A small sound classifier, trained from scratch: 1500 steps, batches of 48.
Rows from block 5, named by matrix and row number. Each number is 500 + 50 x the weight over its row's rms, rounded and kept within 0 to 999. All counts start at 0. Numbers have three digits each.
# weight_hh_l0: LSTM recurrent weights (gates i, f, g, o stacked) (model.rnn.2.rnn.weight_hh_l0, 1024x256), inputs 64-127
weight_hh_l0.219:558477476516517557515598515490544543501550420540503471534579460462448521506490527470461535529488443442538502506525467517468401584435463483469539492517536524554433571459565567525609551465607376
weight_hh_l0.220:513407478513466509558531469542461447589537395463508480548482539518431565562566485490508517470432479495478471537466450435518511523551523487546482545542365592577528556480533500415567467414576545
weight_hh_l0.221:500411508485421609478447551588475520496500533536499553503590564494511555444547545618540590504559504458533393445464517522578465458544523472532507543550480585422498513472433422459520447586484507
weight_hh_l0.222:446517494564552502497471559528413496506519413619429560546659509483430512477542467454504429468517459531507377533517473442517507585511559500539504482489531549510525554498564513504585464512499539
weight_hh_l0.223:418551481486445456493501448518425480530556498539531399540534490544426449505559422490483475457531538581461583531431468510463511467458521534538513551510546560485552526507561548540445550505436466
weight_hh_l0.224:532511470496455436591538449473502573590565521555482545561544496484491605494605420527514440521556429467538477502452546479494413454471543417492473567512501503565486427524477477516553456491462522
weight_hh_l0.225:413378528526536567504528526471557532437573481519480516466568471491538481464580537535542521500511560466470481416422460454451608457469465510604393440519521530449503426512530470525479506604411496
weight_hh_l0.226:546490465417510374561484548508459502483506579516461519559500549446392409480511517484556463531475527552559524486544440416474553546566508540485433551522508581625418591539616597530551502478522561
weight_hh_l0.227:433589494540497498516516451470463580540534549505505537468462443505531562470459537535467525525490459443457583480556556385526510461498517496510442572546519557596597617432523497538550496564524495
weight_hh_l0.228:532571524454568559431476584599483581460500391473487528524445515483534561487535622530541505455555550441540451493524527415439484480548484655548498465493546373498476529503546411441511535585456582
weight_hh_l0.229:558540505491503459496557545460486536562533508510525428486503460447521491520616489532528517475560503488567507587515458465448396502437562427497425480453495460457499540508512511397460587517479447
weight_hh_l0.230:560501463578579538489462480395414458456492502624512551573381504426529564446514518604526465501492425580447562502537554441447588509450434470510488485499396497594441436466538477530560487466543489
weight_hh_l0.231:469448521488568508546563617525496491509489429449451456554454532543453397536581559457542494447544518501510571602483437534570542549468497523501435538403533543563436499486439465476442547529446568
weight_hh_l0.232:451481517473391581508511524492510527442423459541517477521592489523473495471530443547420466534504533486467522522490575525550615462550529515511591491463604513510499464578555524466511357631461471
weight_hh_l0.233:596520482535493551392580493497483482470542605494560606468523489533566577458431583568558553591467482521439422472501517482485407535485566567478525467440478501516533405549545537487522470537530397
weight_hh_l0.234:514428486476420500507561421491508499660514464508473433553527515557502510482382464487489543497399543485404473512561381507448456487521471489497420445551469564512507515568575436440533500519465476
weight_hh_l0.235:547492518526505604454462515536384451572481455421584486397551513510470502471556572482456501439495524516567516456529562509532538493506483561449508481463471480602461499527580547503498484513544458
weight_hh_l0.236:423410486576596503465483649490481498555429488483483498507483532469491486550390475447431485368516560598496433575462460530449434458569543470511505512570495612472567469522527465486587453542579482
weight_hh_l0.237:478576421537536529499512584488517472543487477533457439517513544470427459466501475430530378517487448471588561546535606533404485513552546508415568530546501548506504500520485499563506504544521514
weight_hh_l0.238:393543525551504543630536533461513489469340538422510567523505441468503575481496502409563475466544564491480500555509594426457483486476488541636511425632440398441498457435556516424450467475566566
weight_hh_l0.239:509444462477520628577464528465499399521484546473570510483514405611491486472594479477388509462471515480455504470490484527479513534500536569508505532465502521567466445506448554469540537418463495
weight_hh_l0.240:525549399627530549541535426469516502432405453506498548501515450558544573507579500523509524550516467490498435506642527593527456457538429497596527558492468442446473491493561543473625508476524453
weight_hh_l0.241:493449489403525548569536495442533451456515487556491464488523420534566390523541474554444611433538452391536469368452446429428621483437509438487478479511537505509467511472497551488523610517534434
weight_hh_l0.242:497532459548614565561474572579547469481445521509391518439405516572430518522566555596462516519439417496498520565485484465433493485487537526530435422456447508408470513461548534416528485474475426
weight_hh_l0.243:585422440393471569420471444549484479471538512532527510552502459462445423504505495518505450495517512437526479599450476496526564441553494521489502489488566483476520392560579535463447519437487503
weight_hh_l0.244:469495394525602572466490545530594467543393486521482495474611532580541544479489401518524478472475482543515549636504546512431592576524547528562444462539491501476562577453518470507502553479500524
weight_hh_l0.245:502394413425586565485464537498526500511454555421486463508474489481471523532507399533454467475491490509439485509429495515491488513490477460463453537480519549482486489513579470429564493487597469
weight_hh_l0.246:518462510472524482538500446517465575539473511440473513513487513503456508492360493546495531513540642395534466450561494476486618481517500433592413524555512457436524566438500524509487474553506449
weight_hh_l0.247:488452524499556542448344446547437614527468508487545473449534480513474508492416502500512561492481548381460549462542498502588595476529548513432584485502513496535524523472574451524490530482499508
weight_hh_l0.248:604502461465552475488553644555486491490363378480477512469514508500485517517510413489487447526531460483518475591513393562556527399575540530527409465497541501481459573509514537552494485489584470
weight_hh_l0.249:486539558552520521487414615536491487557488529540530573515468529505493553451525296420475526480552533538561537419509493440564508402469572467455574490590536527509523468469584494507509560508519418
weight_hh_l0.250:544484467490555616492535514548454509534376528474448553427494535460502559446494503488497432585495590453464401594444433448446464530490536427533544573528490550535404491425486443466532510417477541
weight_hh_l0.251:366484432484435463470494450487481516533585423477447521478422540411541490527381522508437482533518574581600481508461484491475483476580496558421543541538595524397552559574487498552614536538504484
weight_hh_l0.252:504421526594483539492438483578492532515477448458463479477440496527499510472495637589461570523456494455524498449532455532489465515497530483590471457481501448538389501541509467426520432369460453
weight_hh_l0.253:486503461631566499605417521539494525467456614544589482546479486555459533427452503473591473452438517467453483517523511562525379484485426630570381494557595513467534469524508489461587396449500533
weight_hh_l0.254:472503516433530536400401585523531429489485543437445402500416505499522517533474476511528511520483555412524398426462554518438575506438557508487550512584425494629502507459459505498384520498432454
weight_hh_l0.255:497521477461542480517432521475536519534483437559475529493460475489457516488536557467494460501461505531505470496544403473561509450521547504532470410492543516430439504522565503545423580553522533
weight_hh_l0.256:536513420520547552422531527430442507520468466496504463551403509487474618584416444453465544558477570642549462473476522489550545546589510485508528513476481514549489464399434445491362463518447525
weight_hh_l0.257:536440477530543504502509417572449501510411532570492511473471514539480591483454494470523460516527535495587506518568526505470497570480473507461588455486471435462498433446561474496448522561411454
weight_hh_l0.258:500501477439520439399484462488536454508468504511446501544525462450542494528439467562522536489457579444532451477472373497517513515469518469534581567543561499507549496508534445557486419482507498
weight_hh_l0.259:509483445530501420559574439550464488547431452570556527532561474408502493547460509493469487530517462487403550521482533491464501534451480422471448561504408524541487416517505535521511497524520490
weight_hh_l0.260:461532530464450520531583482442443569520496487521534542443515477523552514430504417581553570532466481533499616413477558542547522467520507526503558451503468592515552495536481468547524517560514507
weight_hh_l0.261:526550440559468402465518553545464506493475505508539488560517540474481463486532475436489541475445526510499487519604520539510414508488459512470494578539439482498557552471501475483629428386500447
weight_hh_l0.262:487518478409509414543494486569431532481450469487483527490554532459499516459486461584457543436514519531347419553617541524469549499575434486454545471555454440463576611528475553532575574524497457
weight_hh_l0.263:461482533581535477508469467497552452522492461585444461477430530509476535523458449537460531492555528474447553456512562510522540435485580445437526559487545504541486418365471449405478452452419518
weight_hh_l0.264:515469498472483511550610513406485519466459492451416416488617462403475523592517453481588545477471487443525511440536429469426514497511551593461404523526446605506499481458548507530397462497492496
weight_hh_l0.265:525498476568512523536491454455422454523526458549556546518488484558504438512555527468610411458418476519547484459548472451512425435478537520498529460561439500519460525515457474460590599406467470
weight_hh_l0.266:543479445579416635457539476465556532509378484487533581551519414569491477479537340468496560541506504596559581465433513501625579507524487605557469455480526584490572504507443512553580508472546543
weight_hh_l0.267:544463421520468454528549419522477521533509601585487451367480507538485492501568441504448422515511537495501576553467519557437467479520558527472497472473452472389447464508564530434467594426490588
weight_hh_l0.268:617566427545586491591481504516442553448499438472530518528479547456499585459458585468461550494402445444423536478503447493510517513422522551401488493464557536491508551529481488483531597580440545
weight_hh_l0.269:524462477432476386530509575443425591508553483482450489549512523464537500559415474534544610547563453456417520553551466473485534520421535521562535412517472537596477610469445526499553482566463594
weight_hh_l0.270:577498514518521385488512482563504497511550577513506481485589481517460435549427579503551480601464516532508508474455476540522518499579491511518581486502468535523474550545502495560599470486406517
weight_hh_l0.271:460433500435489512424539465467548478512475526554521502474424529531507525485453529539372572470468572551568458428511571488546463487531510567455542525494484522494513431499498453492442437533590441
weight_hh_l0.272:486472490448464497499524498513540514505479563447478587484564565536443422534620518470541482423411472551453494573554500506507467461481546463570472489481563445507472583531486466545562471581528488
weight_hh_l0.273:456641403350484525486534486545460414509518500417512474470452558475574544551448384476536551484492491515549459415452556603476560508544491534553612435529507489573468472462527413461542561533553519
weight_hh_l0.274:530427505464515451479582575487557515459484484530562440520502433450472504463521500476460505471497459556487437526510495419481529570456468473539484433482453508514525500356513556445607474465569506
weight_hh_l0.275:557486529344532507523489535525574465553429547508471549455505514525466450503461453489511485458463491423487507487564503586544429503583576476435487598512502525579487523535547480487483430569448594
weight_hh_l0.276:461565469550488527553482436445514577507473483446480447488491427447475484509578532443448531485522474478514437516518571449524535518431526604399419494503443460467448473460518515469555387504480551
weight_hh_l0.277:429549456520455531529565565465538464461527487602545461509650530449526461504438495533445521506482562450488406436509544434478615485476475488454502450473553500574559468510567491566540524504536460
weight_hh_l0.278:439476483503501390535512443537514520527567474552441526445545522531549401507538465594521524486520475395517518533505506587500499486531469590497450498492523476437492446521455472570391430507462608
weight_hh_l0.279:514487479551370543545460544526522644489515386553595536448427551485530454499433482490491542596488530506461497517542527480477514508522474505506526565437496550533526500561604573471512435510487496
weight_hh_l0.280:561437518535535571468522416508485463466413427518546453512486498500505607453562488561472488450490399440437453459531503470563370433458547455386542437510547496408469575633491567460506507506577421
weight_hh_l0.281:472535493520530474476544578567585441483480461535542437530625491506451482461562381553562491486558510499444585425526483553418474570554472526531402398518562501496428535459548465530461440555466491
weight_hh_l0.282:529542578468506650595582557501506519502443560479532447578547491523547454513472421551444491528566566427420458582515507481573543562572465458592527495477493434619530523513608495509492503542548600
weight_hh_l0.283:463504554551487556553421448499482484462471590453413494525492395480399413433437517463383454457454452476427461465550460497566452415515439490473477540500562579500605467448489478500508467457465527
weight_hh_l0.284:481584575532542525481385517560519563474519430551548493504457473411543531483526528542490532513565502414456443564494565564551436442571475504540429524552558559470485482484463519543563457497538584
weight_hh_l0.285:515464589533536569500411577544491482420495523559515512549546489494434580492536488497391428551478642498495545481556537378446542589518522380514555511495514375530532518450529443516464505489505498
weight_hh_l0.286:539496507509495508418605564471514462471408469412559420494464516527510467522525500497497574518412507498477479492522456453473531555508438453509577532447535385572429468515444562500551482409575515
weight_hh_l0.287:504479561518391493542515581584420517462466467553461517448572485390422445420437523502557542523496500533536516521532508402540481474544478421519424441431522571512543508465442565442541466434588501
weight_hh_l0.288:511521497516481571567445507560565535507498540568527586518562502663538542472502615532463485447448413478494546548483547508529451499594463445477440507471472561487477461480427456435558579475510575
weight_hh_l0.289:611393514513578457504473468474480550549545435562555439545561464474437469452558439524397512491447552558480559480424480495610483509544547470551501550509541479550505522466464509487475617458594441
weight_hh_l0.290:546542431546464520477487509522473433487498532492501537459499520467523460444554427532504420404473465598460461525551480538435525575495492500641444540488407488433500504451513498514500571471464480
weight_hh_l0.291:439452590540505552515579528471422522509500475517469528508452410555517480489491412513457433409520471561525577500460581561586441428448512494396454487461474580497596498448455593575490542480476475
weight_hh_l0.292:549519501499477616600552607460481492551482535506507467520411501539442529422539499472478375492577533436558491503451443487546494533471444543572472452486604584627497577479452462502398563514560549
weight_hh_l0.293:473570529456563462432484482424471566389471477499478567445493547493521457513516591529536461495476570506595510566482450471438504518456486432509402424491555510628467480491468505488616531612497488
weight_hh_l0.294:548447515595467474491519584502506557449538514607559522467571456444446474537515603580603474555511565375512528501505569453534543442507513504487489512456439461459512423446503559492528380554490518
weight_hh_l0.295:498549436490510487445482476516435558557424510572450497432521480520557522430541467556565509496506510490526453478369589544494486502488484480633563509498473548464557561456468461510494486470441447
weight_hh_l0.296:448473471521539571554465546587493500489505464440488550477512606439423539463505476512578472569588520483594470491471548507583432515474553483430496507393518453534488446568528469481566414483532487
weight_hh_l0.297:497486541532447570469544507474580473550483481589585494470520547578478562469551532560522452595511531488478549535503507486490506503448493525489484400524526437412499436581505464484400632518550441
weight_hh_l0.298:490463493454472515441487498461456457472443499482519473496450507477512591480653525568485464484548476468534513433454496489474572449495547516529482505547497531527435573499558519361643650510515478
weight_hh_l0.299:582516474489524587560454448445481407559411512556481438471603570546512600495434564478479473613485435517511431577463505520498382470562575503516470498515507502455493569564461538488444457524410444
weight_hh_l0.300:507451527532469477556480530483473453515562476430515553465518456520489445566494437557467496551582487540520475526604565490449570549508459403512470485503407451521435525569390490487446526494450577
weight_hh_l0.301:510573554509477394523625503406493461532435403536488515418517553534530504463482502499507476564528491396562535482466566523524557493522597525517533528467468524540501450558441509465512500491418477
weight_hh_l0.302:509576598431599472533396504425542577450512507514507434543545406464500502462540511499449480524492453580436387491457536486504549456502430434539403529540611454452503465586613477495525584549532486
weight_hh_l0.303:575495511481542526524517548476591517550493416492470441536478512448354477527541459488499528545511478443556425508567494482481597487492475531520499484483490544557496491417539429484593572500428534
weight_hh_l0.304:463511517430513567449481451535460473511423463568487556539568555594385523452501451499435493473543469456456527555462503504450503559392446564506460490466456442455484515474625460539497510514472425
weight_hh_l0.305:457549509448507610507493488494449546491542554485473551452487503443473480461527507464539547490482469385501489477476480435488461491527482502570500468508499479485463502521509560497476474463455465
weight_hh_l0.306:476514599471488526388459483587515508486525494493506479402503519483500434483667482551457516494400589483461587472545571488554580515497500463530459471491396501551483604492465464502364493560461501
weight_hh_l0.307:441436491446522529530584504550466622560508459397471503531455536392589523449447569495515408465430571580508442562422579499542524480528563492481491480504534490519478463466525441516525505468482532
weight_hh_l0.308:503539440487523527490528554509480561494469500493546451493502476550455566508509466564512526450542450503536461469605580546534464479460473483517511527509460520531492548546512534578469563461460613
weight_hh_l0.309:446471544543487409511534479443449532489416473563512471434544472480470468461524406557413455457525419468515555480536487419449501479500477518534532544613532507527483525491464524542492555536455507
weight_hh_l0.310:541557511418430550502566486518502537553525464477476516508423454471504463551599523541473546482514439541579457530608573446495503464541518475644520474501577503588562423483470518518525482536455584
weight_hh_l0.311:530502545610514490499449498568504533447501376448501529626541624441626479529530499535474415530398548554412506417426465460390534521509506490434483521481526500457449546497520479573552498544488395
weight_hh_l0.312:427510493479447475511518550477467479502388543457484461535383550523519500498449557575488428457533522439550499405499453492525589531494471520473477470513579471408534587547432559538473453540511448
weight_hh_l0.313:473519489529508547457594603428499489496463576480447519372463508489531442561515472483487510452516551524469461513558505481469467542536511474514518554546473518383447466548531485524531522532528536
weight_hh_l0.314:500557527508524576567457555543521560489497495463456562552531503524484514442516403425575468472450471425437488547469542501451506446462549508437469451589587474495461495404528496446516521488493518
weight_hh_l0.315:455482470558514488500506520483459522532512423529549539477526490418491577507475386582577502396563507498561465482471471524477483513534483445435539627414503463466480483504425508530527523450446468
weight_hh_l0.316:469492537399504461398480514519524499485605544520504540537451349506505505470451482436482536468476499594474481521458526492596505506475487530482504483519483537511527477556405468559531474492537492
weight_hh_l0.317:412668439508619581561517480490519526442548544490369464483553467515588543471563544446508509506473607512481510459564502516517466486481490524530547502518440447556420489469493513477532465544550484
weight_hh_l0.318:520527465473526575491454582543507497501468522499457505455448493475527588487540496462533514472510493431463546478427498517449590387474453449472603512560495531644480573538590534409541484529489524
weight_hh_l0.319:469523482491535388446472511537487498604551552551491510485488527510473530440518450598564495501511579522498517467506489615503502497462502507494497476519486432513528479492468431630459535520478463
weight_hh_l0.320:440502590471539442462485534483511505497527537495548491477532496552523551588521445535538617470538525465446520484495472463530558520466484494468521488523514442571511535498538460474403471473603454
weight_hh_l0.321:430425538486577482553548376476490464467459534397475573454528471383493422534523439487484505464532481523421410504500504511471470495525545447462508451569453507588482517526580445497489514481510503
weight_hh_l0.322:528460545554541565537385508511556622468371541490525581511453500541532447603466408444532570509575515450540489532406575472475454484527477510491545396495395512460559530584539479485534558532455469
weight_hh_l0.323:503440556536503590506474534540490476500450497496567561470553556552534530565496453463497501486558515477492498477547532440485419544649554514623583443517430487564446546403457480539517497584464574
weight_hh_l0.324:557458406420615452429541493480538515525450421527482425498588520389507499471541505662517498507492529392388533511577544481498472544480485478578429436454481402493528512512586499458539537489436442
weight_hh_l0.325:409419459578494336471494560487498481460576490523464461440509554497533457562480572496536494556511458492496496434470433549537445478502552432502446477454494541564388549521511547462348560476524444
weight_hh_l0.326:387526460508405478607475437565473413470483500540512436463501487530509519550518470543555539583539573577492473541497494441483486470491462512520482486500532507442538492393492505542516346458494518
weight_hh_l0.327:460484445495408437545370591521445480498534552526558491388442435495492524575486390492447533547495552486440580566482560497506531489508515579542456561521470555435516575580477516428470402510487475
weight_hh_l0.328:579466524446566501518470366373469478460482519435586429432465432446532505494561587465476504473425479512444558462531440517519577445457464502535506443564565501512496495502504479468474504469543468
weight_hh_l0.329:449455418459585472475442530542510544483582474547551560489518528450464405446515480529388523554461477460512461478485444452478481494495485522510550534435440578499470547597505521449572487441464484
weight_hh_l0.330:523502513471655500456406439501513439570413446550471499583515503419492526485474480428524504402483518512525451511507518478454467511428464423517475459532493453454568506442483444500474517403501494
weight_hh_l0.331:547484461618481480479447488492499451477447519488461489497541488478475388436406515527496514595468465585472514528468344518472446512472577473467528533521579515503526437425545524574596510500505513
weight_hh_l0.332:458456559529454509484494486479498439666543503590508489405393490494481503526611645523552496594547520515466463508404515414558406501505535562497437542468567506553487458468438472510506547548544431
weight_hh_l0.333:486489533465545453428500545535544500485605463430480528487549517449507445506559572489442552519570455537554536507520454533476526498549473472503541456460520516571525487414553495477498547510508581
weight_hh_l0.334:477572529413591573502527530437458480512520330561527456542458483483516526480511605525596494519487505415522494580596476484587450455563491517560436495385610594555505517519600484565518555545541514
weight_hh_l0.335:512504472487561573539425458527607488521465511553492453543447563471525489534581549583583525507444583399436478370524495589477624497540486503498366522524503502557449460484498627486493505445542635
weight_hh_l0.336:474431491441486512416554461518448462497456476513383517599471510493479360504495486577536539436442560393488541528376528440444442547553491542456504451517531484430495533424600460486391544482501480
weight_hh_l0.337:535521499405509425461525550493504592550467429406521429538417461490477438471529430500511486514516474474597584437512543607576544487500528450445487477520432552441557474429393522572595536516460594
weight_hh_l0.338:493489480614568494537585576542492454439562492428466445305540485548504532519518489497517522466477533449538564518554553520502570528495583494587456596543622535545467531499557461521506461500504505
weight_hh_l0.339:574528465413534549550524413506538437494455529525530412560344407423524473537456523507499531455485519479506484563563446460555556435492605515563616552482480468512462540551582454590519505550536561
weight_hh_l0.340:544565426468468609541497494505506557593486481579472460553498512474457532447477565524512489500531517497459468583511493514418431619621441435465428569528510603427481518448526455487497489498497440
weight_hh_l0.341:525471389450549507505467454500593494506466504575585532494559444474447487534546456436408522463527495425559521445493469427467436487464481488535512551529418536482485517585440472513468489399463479
weight_hh_l0.342:526491479505492588506530540569504515529545536498462468459514552474289577469548426531510499599572470542443539499433522540424536494495510603539419502591519510506490507426476446550484521511469425
weight_hh_l0.343:485569477490486519488520470471502462462457543535420549522474487515456606363459426473504533458460645505475548471491505495558580465493453487502481593455492551492519522454488501484662512540503526
weight_hh_l0.344:575487595497508576481419547585545490482448621581464580496538441405510524388484494491492510446496566528469511494486570527475530417490458485452530510565594491529468532403487511500564524558560507
weight_hh_l0.345:610339517478532467468538506451542542480473572573509500545553479510441499517645543460447478516518467522455541462540543493546485509616459532561516517487476503498535542391487453430460440485468414
weight_hh_l0.346:475580480562400501495514505482481552508483462409587496557431464584469466460507607532571491492461456549411528488368455479527537442492491571413469508465510515525470544614555540444480390571551541
weight_hh_l0.347:539530530545468472552524632539566497447546523524545450480538567565431516485469463601346569496584538483445515538582517462466543488481523545497606534482443480554491546582560446487544541547511536
weight_hh_l0.348:405532519649497524552497503463524537569521504507406444479465439508488453557536547432452512609401499436542555430460621384531464430494453527494428596560457527564538514502515523470568489446472460
weight_hh_l0.349:467658507494578466485491656438560540459431497486490401528471441573527521425508487588519628554499522537484518577448514446467447483547484494428427542469436427572458479519610481390435554504531519
weight_hh_l0.350:504507500482480479527463574512475540463487514516494488513558481471444445465527418638569506665479421365476534541483573564491491458515540448536456522460531544535482571472542503452503406494512574
weight_hh_l0.351:572456586447528581527541512528439505436523504523505490481543485477480539474576581458479525578819476441486473468524499542604561445488471449514486521471423467502530550514621464467478534512562546
weight_hh_l0.352:542465577499440451455391495521424502533603478453546471505454482539591493425507422422457562461481408464497457444484483491485518545563529596551489539456667534548478514464497519478584459518528517
weight_hh_l0.353:562581604449619452536433551477567496477447462541429533559496473584526557497445502506564486530463517601546472594547595500476459482481465555500417493474502449488534501525591517497421576508573519
weight_hh_l0.354:501495411566449587615542471582453545576439457447546566518506557508492532523487416597448469610442552396514474489526517523543541503516464538529510568551491491491519473516464447493507532477546568
weight_hh_l0.355:542420529447490467518589580510502537505417539480550478452523515457452473448512489519571554515534587458510575596520539442436554503464544490484557422452399505517476378427563468505458399471429514
weight_hh_l0.356:631622504548580436557513461476454465488501444545425521466494442508569427464436523387568411558481523563526501556503592459432428517529474608519635402464489483537558535490529506465473513395458470
weight_hh_l0.357:522522420474492565610500522486433484572522437420518473425588572472577507518565443512490528542528418499502487589642545482439518515548440461501492447530517459544515503489444473419498471442466437
weight_hh_l0.358:532474583480468613466468457455486540492550518567467488432570453480381592552579598515532535624466435458526510489504541436525441544433417468497478422468578544452537526476498525540594472444452526
weight_hh_l0.359:474635507517502579490468509452512503525522465538476455544551479573535525515478494522521535604547493459519513503454588491561505486415467585511520521526636560416474528440545536493443373496518549
weight_hh_l0.360:450471431363459488437485602490507523530464502463522419588451577472556498530492451398464548529396578475453494485513456522514503494489511460567426545513492398414490503503559540618536448467473510
weight_hh_l0.361:471533523564501532526563516451559427494508494554465436454477533577451428532535570444542493540515469483480546524545563551488246435504459504502511429521488509506503556370502464486560486459537448
weight_hh_l0.362:466407477443527447497527490488514513567438540460465471574428594506562514512524474519473453594445504484471452499510506477578497595531507489466448528542520446579462426503558511458490486510511524
weight_hh_l0.363:588532474495434532582472458478444523464578597432447477526540509543546467527573481499483510560586512487561570464557461357559565489413553443403459466504598473437538553562502523509505428432470514
weight_hh_l0.364:449529585484492531547468446471533515509499446477504488521444526506531672523475452509501490490452379609539539484514599449521440511524592479457480525514498614557466511500438524559533509514538523
weight_hh_l0.365:476460500482522432526537456493498593544472504557550504511589494486450537503500608413549525517549574508377561493529513489465430464547416595482486553511504534515486574487570431483586460451457514
weight_hh_l0.366:524573506547489505565531505508412547458355447497505551417501485531441535559545567436476475538510464507443485504448512499510458524486465571425524507585533472603489463434397486543526467468467596
weight_hh_l0.367:522500498524355560517419519473341494547425428424512521526544462443522520447487487462490509567555501461494418485475466477467547423489464544509536522517463449454494579437501471441458475486428501
weight_hh_l0.368:479489492491672497438502487482470520529454450472550493432550505536578456547524392489442561543463456487429540482392481448431532536475453486505378410473533394514489493526457509538464527488476553
weight_hh_l0.369:492500425539428510477468498487530587495574485477508517569526533437473525428529379469543480514512533551450559467513464544450566468525517578536481516368578452458549493569489508555542567432490597
weight_hh_l0.370:482565428474478502489528432507529522468499559490525420439489396425493532584503399482414489483611509558419615462580505464610475429577479406558511512488442508568468509461466508456513442598459469
weight_hh_l0.371:467502473493589436524499485507479440516429535552569477462450510531440521511432535483382509539465520459522492388437517560461464479524451551552490412488556496448439421408484472522543434525538478
weight_hh_l0.372:426569504465548577528550514473446510560511502597484508489470495477571479563480544455471448414516368489484508472421468501505526452463480492492427491478547439777478432498527522573507491536481479
weight_hh_l0.373:398465454490595510523498520460485571529451609428461542490539535468485450465475586473458374628477512458457567613513498491517466496494541525548512483422377557473552502518551511532465447470455566
weight_hh_l0.374:537486500514453621483449482490504465543422518557505489441583457556472511481606514498524575631558513487494492588582475520457521535464545466501576527518514460553519315454490492534475463490451385
weight_hh_l0.375:524491504445533455523476414536528435579417426442543515548485432485499456535518565448561494424522422484494535473565596480545460493441497552451500552491502535482545516548533470488544539471470636
weight_hh_l0.376:602506553555447484497572467497427525513463468502542538455571453536538420518548436446527571455533514442471535522505505474510564465527470519481419546502496483497462509546733477541576452518498539
weight_hh_l0.377:467460509558565665555444487479534606496470605499539456463484561526585512568524487512500458527551507441560614491459455456545472535518473525479478513488483525487495459469476541492520503509523550
weight_hh_l0.378:534525515510485540426487587481585490549572514514409458466436487486543543516474539446485489467477551495503518529512541407567538566565452613510510466469478517462499466468496471159506582505490460
weight_hh_l0.379:497479510479477480481499434481517512443620499474459481558444512513454537525444525499525505508587556358459456469517518592443462501541492371537512526467513468546524457464488471454687431465495463
weight_hh_l0.380:455486404581562577599468549499513532457538570531509481545526511529488501537482373509510492512505514517564502509549457415587566510503448558520579525505553478511464488431457449446483633595492665
weight_hh_l0.381:490525524494509527553500524511470529503596513472533563455462509569515403521462476490487539513476527491575545588476595468468477481608431550417603515478522526473555478463485559448489446464558477
weight_hh_l0.382:448487530412544457489562480470527532445476398401485463487435537584531431514536525465564426511485475539509506563455509499471574492604491462483485408522504567522574534532478450470592534503506516
weight_hh_l0.383:464504520579465545507548488496506513411628495540463587471544553454479607416440483435432471493489546463538493512492406494544506448510428565508521528573463496523427550510602505507443447443506571
weight_hh_l0.384:485519539531427592593492497550559513543457603477520437502472536573387452418576558552496376572557492541470493509541486463529404506449506448441497489527497503581509535463565468451396515543513514
weight_hh_l0.385:530618486483497553446452432444450551521434511533553498528538512484528512545489492458546605573455567441482508540485478333439539507440490558553485508474578379529435451535525496534468523448586408
weight_hh_l0.386:484590573582482555480392505532437369504520514511473533459452510530517457509505545554560466449445473481495526460515426546570441507506471567546484472481466406557551514467497435430478637454515479
weight_hh_l0.387:532434480486558537468595563524513510469470516519540537475533570526490518554612542525434530482547469495525491494384485482422441496484478514518460518580488525601543489450527502540503478482516513
weight_hh_l0.388:441503390529412432480461597540485518492412505494625552475397452513535561454466506512434488427450496533422618586531484447448554527563544388432416530471529467564456520546560463456439478513528548
weight_hh_l0.389:519497471483463555421497378451449475543434537485465524542487531527507547503503605519496446492541521508508475477494542541603495518501522510494570471485443470538488484559599606591437561469447533
weight_hh_l0.390:475559553498528547479497540539526535435485468445467422564495550531465419502483347548483484482425600511491468486422530513488454492473474522474549558408601534565484510567573499586498514442465541
weight_hh_l0.391:540532457447507567539523521470497533592493471492428534425468549543469560456518549510502514526457427506490515490559453422497506466469519454547538489483522496487479444467520520460568428513432452
weight_hh_l0.392:471488515450515536494433538502501453552535541414512493567492476446559422415497546503492567453557707427608453533496450536521505525542560523509489475501482518491476553456558589447477477525537460
weight_hh_l0.393:490517511486450521459574426500511547536454455584433506515474536528498429510414555503524538538535542549520578531479436419561596441531553510489487596446537510561428587475510487513561405518461475
weight_hh_l0.394:410488507544459592568444487555477456504542401476453373414401478458499393458584586464494581492570451451499392508421495472523563533505539479502460451425439447505486500512509488463430441451526580
weight_hh_l0.395:622408579428460541479445496503470501433506454460501503582442459477497523530564486496465480521525560530548470544522420535440407540513481573462594451431505461599553444539541544530560531480458428
weight_hh_l0.396:481498514516502543569464502514526674524416576480495461568480449457514432493468535560529508415535541449421419470538530469509390519426571543509494442512511457515495510491532475547519472481580554
weight_hh_l0.397:566471397444561461443548553555508492519518458549342550530563516441483481597507459454442560503500557377559478571531505482558506536533496400459437441546469462490485531474508467622569488479371502
weight_hh_l0.398:432542578443440534456554481438527595529473488450541568496523478522517514450609450482549464564500449566493569479550548418507418532554531516422497443513532529437602522455547524507487477480450568
weight_hh_l0.399:443498508456426534535538498538514480512440482454511340515451487519534464517504452548420477527509599465475528616501477546533440455547501486429553457514520483451557492424511521457470426529495460
weight_hh_l0.400:433642536499531422537518429536480494438496535471548366393460482516533560552482566457479513508565511508471429490647404490540540528507469554522491534539461469547536516468432508477545524497508549
weight_hh_l0.401:429573389536416521428539539449473371520550629493489566488437439544509535483463420604455480506534508496454506505495511454543478530493535444439450445456533608598404524509457466440504472475512509
weight_hh_l0.402:511588422358573495460476481487468552447372520489499484579555461424554514434409478492435495565426547502599525545480423429472423459493527466449509556526532530493446514485461544467324545507456458
weight_hh_l0.403:554498471470475604550484542521447465498518532533472506502581458570453492517563490566458520573445493526499558536462509410508531580530508528447470544534594423555417570464444520523513545441453467
weight_hh_l0.404:502488549492503587526477509504487450473580567430549516497524537510536523521625393510457459438465478484505489512542554418501457506500476543439608480522531542447475657426627475421512351514528517
weight_hh_l0.405:519491409543489557361543583506538535518454483555576460471490523405464564408564553456517568428486487378359558552495531462579420544461476535411516576486485476526431530549467552441454452472460483
weight_hh_l0.406:562537501472455587428618483551480554495454515501481606540545290462563498506409511492423514576500392491480476462506469469505449490493535495488592456426450473498518542572565491479505523485521537
weight_hh_l0.407:455479560615475514539488551501529566534603470525502504466560492641482545442441524519496451504493417591565392484454540502445515512480487587495462523464526501574504455494468506544492524559503540
weight_hh_l0.408:627665536468448553515515433481558504489476500479366486539443413442546463524543536501470472469499411569496491454453431443462471423552574474492405499499502474552405534556505463542462580460451521
weight_hh_l0.409:526454507549492478555460598510521474451522641478508483569439491529536549421481515562506521527545482422494434467505506467518430462576466629464518508504564524475478475418485534544465444473439556
weight_hh_l0.410:402506488459527456481520516450550471524487507509440496476463586527505413460457379473468517510440497511636516487424539508525573550517464481414454549522460561536451572444454538498465551492532611
weight_hh_l0.411:498522540477568504496527461501393564432555466482539553434498560481509574524416448494451468546517519444407518554507473558521476439472509512492524496506491509567527441555506469443586523463483488
weight_hh_l0.412:524445407565519487540474629477407571434512566614470433519485465522584426490531500520535541486513426491551517472490469510486517438509487501534447459552523561527538609505507479537458501494428537
weight_hh_l0.413:481505467489509587537446490414446483489507519515549544568569445444549450532466661497493523480465544474516529493453673419523462473584493458507488512440548636522498516529541563463515475539501535
weight_hh_l0.414:610479461511474540422580493516429494528420491589504454511628453541523503470458546504459433514518546470541451419479523379478464509548550501502563430422504475466462466448510514483605510546432450